Weights of a small image classifier.
Model: arch vit, norm layernorm, activation relu, patch size [2, 2], layers 10, width 160.
Data: trained on simulated grey scan slices of phantoms with and without marks, 245000 training examples, 6.7 epochs.
Rows from block 5, named by matrix and row number. Rows with one number belong to one neuron. Each number is 128 + 24 x the weight over its row's rms, rounded and kept within 0 to 255. All counts start at 0. Numbers have three digits each.
# fc1: MLP up (model.blocks.5.mlp.fc1.weight, 960x160), inputs 0-53
# fc2: MLP down (model.blocks.5.mlp.fc2.weight, 160x960, transposed), outputs 0-53
fc1.769:126128130092164107144115115156101126104133116136104156132129123170145114131123096116093096126139112136131137102126092113142142118154145131158154168117125091180116
fc2.769:107165109172128108100137134106125108135115124127122147169123146110114132094141153133126145107129134152093090125152114140127094115134115142124121137131104105149153
fc1.770:153082103106084143101097116129116123139111117165119097146121143146122143137083126140119129113115169138123149103155107109158094161152128113134124147087119142116186
fc2.770:133102084171138126176150113151127138132111134077114097136146100091125164129102132106116130152083132134107121153123136135093122097127133176105088094161160148119097
fc1.771:083095121102138136099114116153127136165145106149115120132148167151166154108148134126153102121180118144131165120120110147126126148107143139130172166141091101173130
fc2.771:135141115154151113106119126136171167084118133114100158113112147111114146134125107138137145129119148137121099128133088122144140149159097142144143116136177132152119
fc1.772:110120113129125154140105158110124107148112102117171101130105182150150097159156138185071109146118136133129120140128122111118138135121146099145174144130140165137116
fc2.772:115105123149111137130158120134133162128100132128088182087134076101107149106146120104154178096138163114133142109116091125117115148115124114100116128121142098122154
fc1.773:109146116155147135121159158096126108085098103159152145116130158140148112144126149119131139131101132100116123145154127146150115103108134130137137153085148129160159
fc2.773:120100076113114124150092130128093156114119135149148148162116108076111118126109136110131136108129142153125121098118137134139141100115126142151121123130153098119140
fc1.774:147148109115098115101143107151121086107112110074116157132113133090108120166112159114142098115117117103097131155141152137111110145158117102143134141068121089090097
fc2.774:118143106176093103119100129171186121121143173139129144077117167180134145096114107086113144115091133130128110117113121160177131089179150112137101129101121123160101
fc1.775:152159118133151124123134140135130132146149121113083108156110131125134122138133143101148115079127108130075186116168125139150124107115123140116141122113111147087117
fc2.775:124116130156145120149120106135122129099126112074139151138095113124111137137143140140162124135162121135140122108145123145098141099116115058158108168147139137136136
fc1.776:108185154160125100153114111108115122130105156128092144113148129128111111112130128097136122137121132124136125122147133125090112151166173154142091137113121139152152
fc2.776:094149151101134119147141160142127132141135126089109130141082154111135123133099127147081139125176124124152093152080164127125127122164146108195123128126133131128110
fc1.777:095157115157138096092095142165103142137100117164110106131139097092068120133127111101133140120134173121130117139144115127115187072133105073102104112142123106144138
fc2.777:114101149077099111180138091132086113156117138122105116155121117112166135152119147145101116134171106122121136124164147144133098152116124084110109126097132105078125
fc1.778:103175116135108156115155135132138155143127130138097176151115143103136139103122104138157138112148140099120161145148119118135147102103147101153147121113105182127129
fc2.778:128134140113139103184141128131102104126126161169119114115124082139132137124175145153146095146145138101149132131122147120110146119134157148109083056157100078115155
fc1.779:115168135123095116166155122106150171143126118110127105127122095124143131139143120134142102116150144142137117133123123127112166105100081176107119167112145113117126
fc2.779:136126124113123113156071136131140124099161136117112150139119133126165101162150117150136093110093079073129146132125102106151136119140169134149185113141171128132132
fc1.780:128100148125067114151106171135133103154080155129120164098102148151123145151125127148138167170174138122122120115127114154133142143118093126089143089098110122102152
fc2.780:110126112100141096127151141125139149123099193096131134150128112143130151082127140072166163093113140099127131121104135152154147159106110150136145113147180107135082
fc1.781:106133130168142125128137144123116136160172111151133107076162070086121096130133129122150116088109139147139135138130124132112160099095119177147151082132133083108146
fc2.781:153139134137131148090106085138098133070150110117161150127100141155142125179099108109127153151146127107133144134121120110176114144126096142101167156127146130139095
fc1.782:091145136136130155115137148117144093108095129136081127123172122138128146158146092147112134098167118107117151108140135128080169130072129111106130141180149143186151
fc2.782:142105124100129108126103166135146124122162118102089134118113121089136095113141165141138095164131094099124127135104113115093066116104143167128136154118164124109143
fc1.783:129097179200147126139097130132146144138109145105066151163133104122169118163096170142131123102160167119131150114102119113117096157130110131153099100115159103125111
fc2.783:107154115144174135135137157126123141150108133121141145145115133125136153064126147088171125097112119095091114112136177156117130088147119172113188115153164175125120
fc1.784:176102131127135156136135144175146132137082160090108173100134108121166176122142102130173170113141138177139116100129147131122084160131134104130127097139185140137144
fc2.784:118138160101132119129112105106094104119158115109122099135160127103069143094123115138098147123128124142122148164091147152170153126131134142160093104123048103149115
fc1.785:123128142111129101145134137129165121077085131137134120141129131134099074139100129093136148125123116122146128123106108117113147099141109188129088110115101144110139
fc2.785:140131156115165146155137076122133115127103131110126116111128109112125142165127128133149132155114116146132096106101120106124184146143079071162164132134135116127063
fc1.786:160152132135114099121124123113140107131125139121146189110124104106124127151116108080149140118153096167115076132131131150174139134119090135128140108114123160111153
fc2.786:141108126113119143111178143127149081140150158149140132134118138150103117094111119145100136112109143089149135124113189122143094124114157153118095103102125124130097
fc1.787:130120103116140134118130122138128139079139121097131182120102169160108109082102134161139151124131113108149134137121153134121131101104134114125143100129115086116136
fc2.787:152116137139130098121097128110123142109113121157107127133127105101120089154141113125120123165118114114122130115113127092137113124120138131136147104110099111148135
fc1.788:124180122121153138129141103132150133121122095134128127120123142118130131166110140091160150148152125122117096090104147094177114093184148157073157141090102144098106
fc2.788:081116098148133093113090127125151142134140151122104137117175144123086110137099115154131150117114111151093135188094140150140139143124100148157121137101135132102154
fc1.789:068113159191118136115112113176102136149079118083116134107145114117124136104139116126105093137130120154131119127135146112162099142144106129110107140139129175112126
fc2.789:173115124115086094132097181109127117149144153120124155087124151161099166104152149157120093145152115101139120153118133135141111128122106105187101163139053137113135
fc1.790:126109089131122158149150093173152113115088108133097117183087160124158176096088140113100124115100120154142126126111067102111128102157137112120119109105130117121165
fc2.790:134131130151117118119118170094126157122102071164181161136156140113105120119166121149125163111123150131166110118127072122108137138105103176100124171120149098101097
fc1.791:118144143169081114151096090110099098130101159126119137104083119112152128103118158091155104097127121127158104144183115151161124164149137113157087143126115101138145
fc2.791:145155150104132156055137146151145148142109144155088115099142163111099109142126112143097159164153100077116123176091177133090116090124162135137104121127126137094095
fc1.792:120093174134126148150113180131107166142148139148124116158110142148108107129129112063111137127116138115105107165095161137132098134129095130107113102104100159149132
fc2.792:125164078117127131110149072114147114151103140118106134102149123128138123085118122183159141105107127091143147109130084120095139127137124137184131133154148114108120
fc1.793:113152098113071159128116109126150110083126175101096108130147163116133146147139102114118118130115118119134121138119133105103151133151071145097114156128156125135170
fc2.793:134111122097132154150105110119117115088110189162167142138155104193157117140089130121137125154133107105090111144167094102112122159071127126134117080093106103131107
fc1.794:142134144141111157110099134138147084078132126127122142141146086110106149124127139126131108089109132180126131156065094138136129154139118112139109133094137111195100
fc2.794:119077115138166113131132111124112084119130146149109162088132137123118104155112121131139148104095125109154117126159131143134108130184087128156119151122140115138137
fc1.795:095090148118130166112143087126161157162137178141129130123117114102090130133128104123171115126141136116160095121115151132130099155129124148102113127135142114067072
fc2.795:146130111122152110151151122112074131109175123133123137125103090117148091128128112135131128107130088126127148144166161124103138095123138118108129143161163132126155
fc1.796:111120114149146118158123136148114114123082141127116141155155103158127138112085100126123161082132086121143109136126104128137108135137124147135090092101112155057094
fc2.796:149076159144099097123119145167142171115124114173145114132135127115115083112110154157113137160134136133131146110132120098100135183105096152130138161147128133155125
fc1.797:153126137113127141100090166119095130122149141110132155173148155086119122147100137158137136135118117128140189132130101186136114152138178112174200145154162104183114
fc2.797:096097162114164153128127107093116173109170093142186122109141058121126142131168129160141119145170162127122113163143148183117105071125116151074078137122125116150132
fc1.798:114101123096127115136164109149135179142116150128127139117151087150089079123139130166139112117104147129146150136125141148076090156174146117103164149142088132166109
fc2.798:148139115152104163153097123141107165140111138126107111135118129129133151117112120105153109141088134175118146118121120121140141132127106174119140105100142084122124
fc1.799:127143148136084107150099179099110127142166067113109144117128126131121147132131154139166135135159169120154161125131110155168131120140096094144098124087088092154143
fc2.799:155135162096117153148136108175150120138099112124162117110146149167144165115130148148134115176081103095113162135150137117118129137082198112095097125115156173129138
fc1.800:143117127109108126144145157118168139107135083102126157109123117160098145170159135129133151184106158122072123113108128132173121118124121097132186126140161157127111
fc2.800:139135138125143133119157145151132115127127098131119114115113132084087110140150078112073090120142146128154148150209122132118096106115169114115105130111132104124152
fc1.801:128124099145108099173104137116157135116109152121152104121148112129108161117147111121122142173145149138129098191181163112161118135134092097126131129123125089097106
fc2.801:182128161119113151126118137135115128112134106146119136126132107125160138098099122137084083109115095113173163131106096116093164127123168117084126134109103141148138
fc1.802:119158146139121116124143113124169138192109142116180150128162116105104163102132139120111102145158157134147083101116157128155087144119159131135141154169131144149143
fc2.802:104156152118124138147074127113107147155113112172149124110128145147123144191149143132108128152124130128173164094150143125144133106151128093085103111112129117136111
fc1.803:147113157151098146144096087130137093158097109136106139102156139146100152126176137133169146081161155115081115124070167123097136118115172128149122164105146141157141
fc2.803:131114169132169124115119091113130124134134145131132148116121151114130174088154103164144108144144133146105147108106134107103124142070136097128125103136088146168119
fc1.804:154138090091120147135142131143115118169143125115160139164128106098129131077126106138175133071149121102149141115152164121154149172140111150109178134128167084155098
fc2.804:133125127097177096114098124092107133134140159154140130112126159174157088152140112110111126142148134141073128091141131078110114110161123177138112127162129131108114
fc1.805:147157154099097123135162135101133145159098144111089114120121147135121112117129157092116104148146173129123128130165139118098166165084141153169158141125155122112129
fc2.805:167107082176101133117108101147167111116155114113157092120157169106125180116125145122122084145125132157101118108105128124100143136163129155126124124135119117157104
fc1.806:141154134141117151112142081124098141144102082112126139163142127097105124134116100151133142107175121135122139092165168118150136157085126124162142109134125112139158
fc2.806:153120085121150099144125146139112137087116119091103116107152108116114118116071124123099121151119094145106107153127102135120125097127074128131163117164169121095116
fc1.807:114152113056131109122151134135140162155145125129146110114134121108157117095110108124122156146116102145112137149138082149126138146151165140153141143092086116188138
fc2.807:095094118145136165147146122111124148155126116119093104123133125121109150087155149139184140097096137154125130100100134079117114136124094146123129096102130145121129
fc1.808:141126116142134113106131142101121108100150148142113131115152122121105129105124107144160154097081150144108086109138139184187101135162131151158138136105151119094117
fc2.808:108139105089092124181115135176123131136142143146156120088111092106146107130095153087135083152135133111141154135131133115113121147114165147164152142166126161130143
fc1.809:159100133116139148136188104106141120155142133106115125159154127133087166096157179122135159113140126164125158148105133115124168133155112140103150126188138165115163
fc2.809:123115135122150084126153111108144151128059114137097156104134130160133110102118092128120131141116145150161118159122131128108140142142092160164121140093112098162076
fc1.810:115151151105109133130116116099131099118117141163110149137137128136103112106150133163063105114173122162121131167133128164110127153120139106136121138175144138124103
fc2.810:122087091173158101105105104158093157103157106118108160117149107129093128155166132138142103124135104106170143075127129119153111080125121150113113132138120103131125
fc1.811:143148153090174090148154100120125135134128161162140133131094140159158128096124139104122155116166142133130152142144160128096146142126131178112154131116105109119109
fc2.811:126135168147096104133103132159125139130115127131145133160131110136130117122139102176101107095137113108136165112121067138133081157113115113151152143180145117111164
fc1.812:168114123112152143135139140123143153134111110097093149088107109127085151121159093136161162105115134111119096117143120155161144125107122154140116155141135140125156
fc2.812:128152113122119129147111139105131118143167094109171079127117145118182098200116120120156134150170102155104142140096121134074181142115093127106111129129132131143111
fc1.813:107125107143142121114146080122169130107148134134109168161136107134119152106115140157153155131132122076110118138159109093126130155108074129167153146102183133113137
fc2.813:138075122119116141163125158137107154131131111127139136128135171139090112169120128075117104151117102187135154103105142157162135132161176120086106129135082141143129
fc1.814:133079122133129112171112155132140146138123152117134130124123124139146082134109095113105146135122148082131156113140154170164143110110116062136142090129148176180120
fc2.814:075140086115133117097067129139167092126125124102144127135078128111135098128137179134160125162105157184149142159123102123102107146140134146142144158107177131109153
fc1.815:083114157101134135098089142110100094150079101148142135127149169119143136132088146108107131092148120117144130132168111130124121156106161152111099177132113149137131
fc2.815:137102113137123143151125122113118123147150117129132122106106095057083145114141100144126162154162142092129117179075116150106138132153134137134152132100121126159129
fc1.816:121090122099116129103128104138097107141145112107153145145160084144081159153138165119122138107150179103107166089131165118064139134124188137140139105165152114114133
fc2.816:151166128114142133122139113142106102092116135131121177158104150137153153125159114134103128145122093098117109152106124147148139109104131152131132095099113093151094
fc1.817:105181132114115144180109097147117095134121141118100127132145134140137139160106128156109091161091149105109104122105118193112112081142085127109137178119131118119123
fc2.817:124127127146112157104114087095161143101125106103107130155105138115109151123150131129092151191174119112153143134161165094088128150125129167144145151161131128166123
fc1.818:077142091155113104088159157162144156143162144102103115109132116119130098166146128085186148082168127092102097116140127108113107104106141138118143078102172119163135
fc2.818:110148149111097120162140099107103146146106144133143115141180105112132089130118165123116140094110124135122125134142079126118168111078094128104132159115177170130148
fc1.819:174123166099103118107163114113111120147148133149130101153097131148140143133132131132140122093093091147165148107107140086158097162074114130103131146152223131144153
fc2.819:136093094149144120124069132117144122107082177101138156099138163141125153168130151110137132140114145087154117145099147114086130106144123085145136134109108118111130
fc1.820:157145121083146121128067102099117111128167081109113096156139132100136152136126109155122099131143122137147151140150183140143119147141149139117084086126107122122153
fc2.820:112138114136085172083111143134131144152086083135133134131112152085136078130094152120109132136119107177146097141114139108092165129135094096130108146152109120138176
fc1.821:133127112121131096094152125129122150119157096130103079132157105145167116116139131113154115129133124108163158114124135119164142103111156109157116116122136132125116
fc2.821:129125118087130121195127161119113104145100133166137114114127137163114108093097126156118120121089098112120106157129117132157098154151143139098159155106115129132154
fc1.822:092115127127144093105118100146110154139071155097104103115119136130168118142125121141148115123139092134091075158137119168149116150170118143146125102148068093145142
fc2.822:105171129125124149116158147084117122123169118106132114131107124109100109145106110095101117127114144111122142111132133079081183123116127103143123148111113134160131
fc1.823:115097154168129094115129127094147167170113104156118169098130138173111151185117097142110123163150137124166161123192104101157135114143149130129146157142140106160189
fc2.823:100151156117154167124158120115135116139123098119122140124145102109115117150098154149131087182074112163098112090142126123135090135149095178135118157109153093159081
fc1.824:101154112096124113124121107132136195107114163153109110145101147143125122101116114142152114158138089128117121136152160139118121123097127128157117147115086124096120
fc2.824:153130122131120110116183089113138098154130113156159153125133108096135114131145151140091143108138138139119142176107149105133129138135156125080134105156180143131152
fc1.825:197139076136117127150093090117099090154129135173098153131159142172119116088128113142107081157145146128135119123142139124145122133068100135122120137087167138120130
fc2.825:092107142128129142124107104115139175130132163126118144148120153145110101158126146102169130130074124122109086120126121125139160161111164124123128125079134180183111
fc1.826:128124114148125148115088130138152156127133091094121135168137110153111124132166174118106125098107142160182149137124115131108153144101145149123108151134136124136140
fc2.826:128099159155125122128128104129124108115138133126139138119152101109140110121102111122128115144126152152063137105150181170098152144083152163153096108096138152147125
fc1.827:154157149126139119157118110108165115140148129185189127119114093143113110117149129102127125176103131121154130163099122136093117140104149140148114153150152130127120
fc2.827:125115104143111121125135111123100144124112150119102117106120107124123111145136136120135133126122156091153118134143109151139122112152045130130209079117109123149130
fc1.828:124125120138130115139102136107111111146135119128135138142177098176159121152147178129124148185168120111120152147121119113127085123176152105073115135157168109117122
fc2.828:133146139131145126158127119163130183107085133129121084145110183126125132137159132118101162106126150117131143138148141164147118082123138166140142121124076116092175
fc1.829:096118152146213139104129123108159134157120158120121082145123113163131104120128139140109132141160110110116149101144074128094139105140119101137118155102094110155125
fc2.829:132154172129105137120166117150077091133106139120134180123089122108126129150135118091123087053114113139100117162129119125071112129090151129115117104127161126112148
fc1.830:091125109093145135117126080125111153147122129115152116136123107140091145183155123142155124070139112162147132098158138112130146125160144086146072167091107148084090
fc2.830:096146142138168111129095131137116113113143128130094110149160110126120139107101093098134114126099123089120151094116129099153147156156128155093173070127091121123131
fc1.831:146107132110163159140104125156183093115131113087138110144124114146173117148102157158136166110142129138136125106124097120154137063111100163129158168168185156099147
fc2.831:116156143145128111136123103143118134087145118138121118095116135143096122125101091082141120093117100149168059142120144130150129125149098168173106123111075100167084
fc1.832:070140163104165107145121142140113126109167165138095142143122107141135186112093124091134143109155128119135151120166161074094169146108120088080136122154124126132119
fc2.832:144123117126112115097170107107133135139105122163132179151169105123127111150140130134145120116129087128163118182158117130162128159169136132168125156159126121117137
fc1.833:131137088134096134083110127121161085112118091123108130112108161130109094124097123154106167154093160131133123134118100103110134126132122111080129136144154127105114
fc2.833:101124078104126088116105123108082152089128096164098170138121129115136107148115095097165120093149122143150096114119101147137129152162129147204143115107119121118117
fc1.834:154186106125124131132127147128104068145145104141147145114140149098123103132135166130135164156168167117135131134121097137119109171120142128139118091126123144162149
fc2.834:080150106131118090099125135109142151094160110095132122105103111118127152138076163136143134086111161123100145161142122154158119151140127151105143126121124153100101
fc1.835:153125163138092107111168095201143155157156147111150095097119110145109128133129142116120087126151165134134109096119126098159114144117136128127164116093170108106103
fc2.835:124122113142139145136157135120112159177117184143136098090108151127154102102124113161119136160104117133153145136132130132132079108133130123134067132143093153117094
fc1.836:157145179139133170093109148127122089118118131148132151116103123148132129076105162161088175083119126119089159109106118165119168126134087128101138116125162116120103
fc2.836:153106124126138115163159150120104192115082111100109098138140134128070095133120101108142109185137173162125087135132128138118134140114182162146071159133115129107129
fc1.837:166121148088064149121119118157152126072134124098145106163134133157124134130115119125080110116086099138108150140141136129110099129129095113114176142139118118126136
fc2.837:129122185108146142130121122157113098138168122128104143107135076142165134123157135117157132131137153109145119116159135081122151156059148134103116141177111131096122
fc1.838:090129148140158139169162136109128105119122131161120100104133117127133118147124149122160129099138146089159135124128129126131109153156162133163121107128106181128114
fc2.838:101119124150103122146113106166136080120106116109121101100104171120115142153125109131120149169157158146090105119131110088159094119135123095133168157140162160117084
fc1.839:098133132157127142096147071140148143082128159116140121143111088150120157134136175143065123143121095107151157158114110131156153109117095124131147131151114129102130
fc2.839:153142105126136163140106093106157126118121099147130112143134122116122074123155180103132114134115116135143125100116124048138127160119129172149126103152112142177106
fc1.840:109109141149181131115155139111141139165078120188128120098066159136112150128157167111083128112150086131158107149159124134134120106111136130086093107108068168136128
fc2.840:107123094114118120129132141156096101124122139101102154160155099137091140144126122174156117171112119133124147074105127132096101093167121116158173127131209119106147
fc1.841:187157127121105112142117126114155150144070091148094115142136104172103125112113115114114123132106205142133083136146131115127120133129154096109082108074087110135099
fc2.841:127094084144137152144110116152142169142126159132123112131160148121128164121186165150144154103131100119128197135111114112119140153119147153142133107128122128140130
fc1.842:184095107132140127160129132096134123132125126121143138132096123093166094155112146119109087112112163100169126075153151122129158092096104167104186151104139138122096
fc2.842:185095107141133110136058165109121098184159085171122103130116140127102112142110135131136110116100159141114127116134105150141142114125113126144093141118072115172100
fc1.843:128158077139139142127148116148115116081130079137151184159116093112081153178139138102131127137122119145124119102112088134145112118119103168118130092094100144105128
fc2.843:126114158098088154147114174125123156157159150132110094124126157141139084070108142149110142119057123103120151131175140157135119139144170136147104124094119098142138
fc1.844:161118118141145148162056116131172156121097155168109122180130142159148102116122133141113155081151149120123125123106157129104094129116134104137140133138109110113144
fc2.844:160142090138152148090164154115105135153196102117175104114128165111121168115151168139152150115133129124143160140114119108137146094120115080175121134118129099172130
fc1.845:142128057103134136134063159114138142158143146152086100140142142165101104133149151140103130118122120106112154119148149114130152157158147131145125157137139134156163
fc2.845:181082139140115154127150124137116114151131118130125115126132160121146136127153150191135094117153138143114069162088101135167145102122128086091144153121118143097125
fc1.846:093086148082110154160113150130138125124134098120105134136109160130126106144182139138126126142166115159161115118138114156119147166133135115079099127160158147129127
fc2.846:136130093140161164075125124124144119108130122131108160124167121147122159111147111138126124161165119057145110164124144156143128102171130152110140145157166168108140
fc1.847:127168137142080131153091136130135106123157139125119146102161128110081115144088194107114161115073162157083105115129120126116146119148082078111152123121156128139121
fc2.847:115131118124061138129125102125138103131119104130113128160095112138125086134122106144120128114132111141156174132124140101119117110120151133122114137142115142130165
fc1.848:119100147116086136128137150127131149095083153075099213148102130134096084133104126117129140142115116111145128123125160132110113131156142093087111134125076097175138
fc2.848:109106125129089154126123128117134158119146083141127139105140126124106113136138133130152107128109125134155190131086138144169100128112165045126097107106126144109139
fc1.849:099149144115123146124133145112102124113091112125109129142137117117117114066149093152112124142116139119134127056156162125140124149135095150094115126140101130140140
fc2.849:121126130109108169135141166164128151120120152131106091147122115092140173111113130146148133139147115165102135108150126098081154111134149120162126146142124115147172
fc1.850:140146116106130133175122112144132098123184121153142166127129131066149142146141142151163117095154095136114122126130157145119104085140167132143112118095094113104160
fc2.850:103097142120120114151114137132127112111123093159161135126156095139156120120092106139095092098125120082163127119109192135182118131118166149141078106139138161153138
fc1.851:131104125150101141142137124137135188131106067107123115134138145105127136153179116154100139136150131095134149133107153140085137121118146144143124166150125174093171
fc2.851:156120141117136098157113133135145135108156173093122113071100156114127173089149106150132150101138147118117145155100122114115147113121113115065125129120131170128108
fc1.852:099149164118082130089106125129125157158136136141144120099123149105097142147064157097123105092148111123163145107140155125136107128132153157104104067115080159128122
fc2.852:087131180156144092137187125160103114135129159122114073139124128152133151098129151182158147122146103138115114157148089133110117112139149107136099143123142091096098
fc1.853:154111133111166119128112107077161103087146119163094150113112137162126105124138110135124111151084116133133126124159138098103111073127106101083111150118096094155144
fc2.853:099126148156128109165144111084125090151119126113112110127126131112155159085123149122137169108170139125157102139113148154124134124133160141131177116139089139184129
fc1.854:166148133064118130151086087103112143093142132102130125166128129139113153150134113163154120164104100124172149136110070143143096157130093129120127139184131170119117
fc2.854:109138143094151077146089161139144109113150145088124144118122133130153125156139154148104097118130146133112137139123148187083134098130137101092109106095136128142104
fc1.855:156089133158126072106160141114141131127134116122104160182156126143183103140114163130130101118155091107122082189126148104134151134119131148115132130131130130112106
fc2.855:105112145112120123109134117143140118099132107104145136093103153097105161117161107124156129129116152109117119074117142174100115141127122107144114113171168117111163
fc1.856:128114158189099130086126139122154197138095152136089153139147131132150102158124170173153139119128161157155105112114119178156128143138152121071126150153117133145144
fc2.856:145121093130192129101140140104119134156080133142127125148121149081122137151128125121136103169120119131132061180090081140103114160129108196147103129136165150137113
fc1.857:161108100099091123126132138143145159124163129067141100117161116122141148106141090116124139112150146129132150124144090159160125134128104150123118175086185131140139
fc2.857:128123113154147112124160125167085117180116127119122116121121128121088162140128148115155136136165109113151073157111115140172126146104130069143137108142101137155125
fc1.858:078127141102133143126148112131077150135134111094155138122124108144146139079118098129166110127117120177133134118156148126162126165145120167095078117144123126110145
fc2.858:179084152120148176131117114145137119142120138162115103168118128052146136150160118130145160153142083131123140123133140130114117129112133161172128137144150147115133
fc1.859:122124113159113109126116117128149115154154123121112136113121137119070154115141115111116151104083136152140120146171127166099146123145127111144147135108145112135115
fc2.859:109108122150122134122146137104118161114174096122133112129135128110117134159131119146121108084154121132156159120081145133130089115139111162106108159124098063107127
fc1.860:171138136128089105125148136082128136127146121127122123097149162108088103125146107147138106114183140124129126130098108157145156126112147146132145150140139092146088
fc2.860:150151110170116169107099156136130117062085110140122097125114129166126115093136124130119163120106097105125089146137156086098094166109102156112071114103108144122168
fc1.861:094141124166148179121130112131152148136143114100119098149083152136143140147101138149130116112101125076123137136118140135153071112147111128145169140104188148169132
fc2.861:128145120142159103145110166143125147157114119122118139117139146102125129104159113083138110107123106149154112115141153168144134132139116118111134149160132141128154
fc1.862:086125122127146112154128128126094096115151134101176099177143109114145145093116133105114093136123137140146120162175125120127115114169114119103155137138112132165133
fc2.862:132102137125123148155117162100096175144124161144126154105127091139137098170165136099121178128135131119122128126114120161151105124145146127106111103107126104122108
fc1.863:183128139130098081091092110155114146136164116155147114150151127122105135129166129141132120153169122114119117117153126109142132178091177077176140144097122115154164
fc2.863:116165096112107129115111164121150113119093144085130103137110174160138133072112132133110156074099120165107086119083177134143150120137097150110113116103104111135138
fc1.864:106143119113108167111094113111156104136093133128151101126111172112122130147160153136102110082169126137160080129132126172109146135146132122104120152118112138109110
fc2.864:118101132123100114135187159111118125142113117141162089145108126145146148123115141179097142117122130105150134113113151115143085129137100141121084118110148101121128
fc1.865:157112140154111126155086116150141128153158134099077134114126097156152139126132114113130133102110158119139109109144109156150131165128126159107110117172147098150142
fc2.865:135146138137114106127165124136100141151127145112090104134100123118099140129103115138136113129150071142138097121135127076136153116133090148115104175183183099051155
fc1.866:128165109126137103096112091140108152125161117104110119085124138113109078107111118136110147127128138137125122083103133125131152155083159138150145125144092113144145
fc2.866:175123141119118128126130145118087166110133136129080170133109124120169118113121131119096127127146131140132115170117125134093131095148169090112164090161135129160162
fc1.867:146100095115138181161110136131123125131146121104131137143096138133131144101156138123104124156084093165103117149129153140116129114173142168176105078124095136139136
fc2.867:172113133124136128120112097082161090138151173143081112122152110154145133103123077083117139089103106139125113135110140102155103136128165162145116094139155127146133
fc1.868:154143118126111121104125142119105089144173101129125121099126120126126118150101151118139105113103125154140145140161142150132143157106124162122150094120143079144134
fc2.868:153124152128112159124078090143101166140111100114140087171121151122101141118142124122094121124164106122122128115128114133106193143120147083125110137118063119140096
fc1.869:122106160144097110163125125095086144118095131132110131165184097143102097153148147104138109133114143128094126151139121116163132099131106117135112108127073157110134
fc2.869:131124117111120125122134100146154145135126131131125095134085127179115123111140101151147110132141155130120143119109149149119172128121132131132123172095116099162121
fc1.870:139126187109131126140131106148144093163125165116126131144132155141139140145095119122132136093142149141160149130091136150151149148142127121072120086092151104137179
fc2.870:159141114100090114140101135119135181094171136115151150128146159110128125165145126091114174152113125126148112088192120127149108123139155094128138132100145115107132
fc1.871:095100128104130129139145134111126186139139130143112156170127134160180157133109106143105105129133143145112167155135148152125114090110124135134118114127120124097126
fc2.871:104172127116132099151136129122147106114140170116105122097137118126115133153148122110102161138106138094140120079121138139136140128133107089112172129174083114126130
fc1.872:125113119122118129133137121105139156113166100165136144114138147156115152102112136131135136139119167169074134159086102142137092108145127101145090133084094120167085
fc2.872:140077150109125145115150114117155138108136147102121115139137108102103094093113138124153113148155120105086153127126064090089168116112118185124169148180143103105157
fc1.873:130124112103086121109135111153135170155166150107162175136129120135109123174117142146102120085157146139171117092141122135103112119153101136144153140152132107185128
fc2.873:130148149148121111110079081098116108123131108149141129135138122070142091125085136114125079121097164088137091158126104132155113143155154101136087134112152144146097
fc1.874:098123098140120127107149132137108130146168132139097146128112187115066109094140145169124141145095160117200142131117145108143099175121153114134137131127133130150095
fc2.874:098152083097093138110109142092138085148083151114144102139124115127137137116129092109135093123147114084133120176135086110091159095082114159099119097120134137120133
fc1.875:174151087122125141132118125148145136110122132112123088120156147137135137124142114153136129132087137107147125157109161149120124133134168126102121125146126132120085
fc2.875:144118117120152106104130143140122155123160095131147154118126109095129125123140129151109140127129110122100145115129109125116102109115116165126129184107087130145149
fc1.876:133145119175157113124153109080164174117173152136121143087125155140110136136127099145131122116141152118095140141077138132106136109112122111152129140156130144142118
fc2.876:100139106119126131135143140160160156104085151096141127140127116118104104144150088112127120147108132173143110120173111133108104094142123127108093140113098185164119
fc1.877:140102091129118147125164118140127103119127132148141149176091122124111174119147115137127137094110150188110105111147125141096179115149124119107096098162103134163172
fc2.877:178128160132149105138108138167132099162142125141082109089134143145121087125144131104131134147168081129183124144134109127155123134174089116149163109123152138127137
fc1.878:202111124116099160159124135127148167077143138116111124131114148173117149123118096148147162130094107097138151118107111149109141141117112142153110138136155167125145
fc2.878:117102108148135118108170111183109141108128155167154114074084131111119149134119132165140101112140148161110143137130118095144135129177117147157119104053151124130090
fc1.879:108125145108127110128112110149131126126147140163128129110094103128156138132136143192127143114079143120130100144080165119109097091103142151151106128093098098110105
fc2.879:141156105142111146101127116126145126112142114114153094147153102134100117119116128126109176136122141102121168122116129158087083161127156105115131151141115153141107
fc1.880:127127170138165112127174141113119118114144148100121156114128085148074151162110137126171131128127111075155133105114124156115108123147113122135095099102152129106099
fc2.880:179101124130100120166116095150104108136113103122137152156080124122163113073108121148136109114141145125121140136131094144134106136105130116071156142100107160104117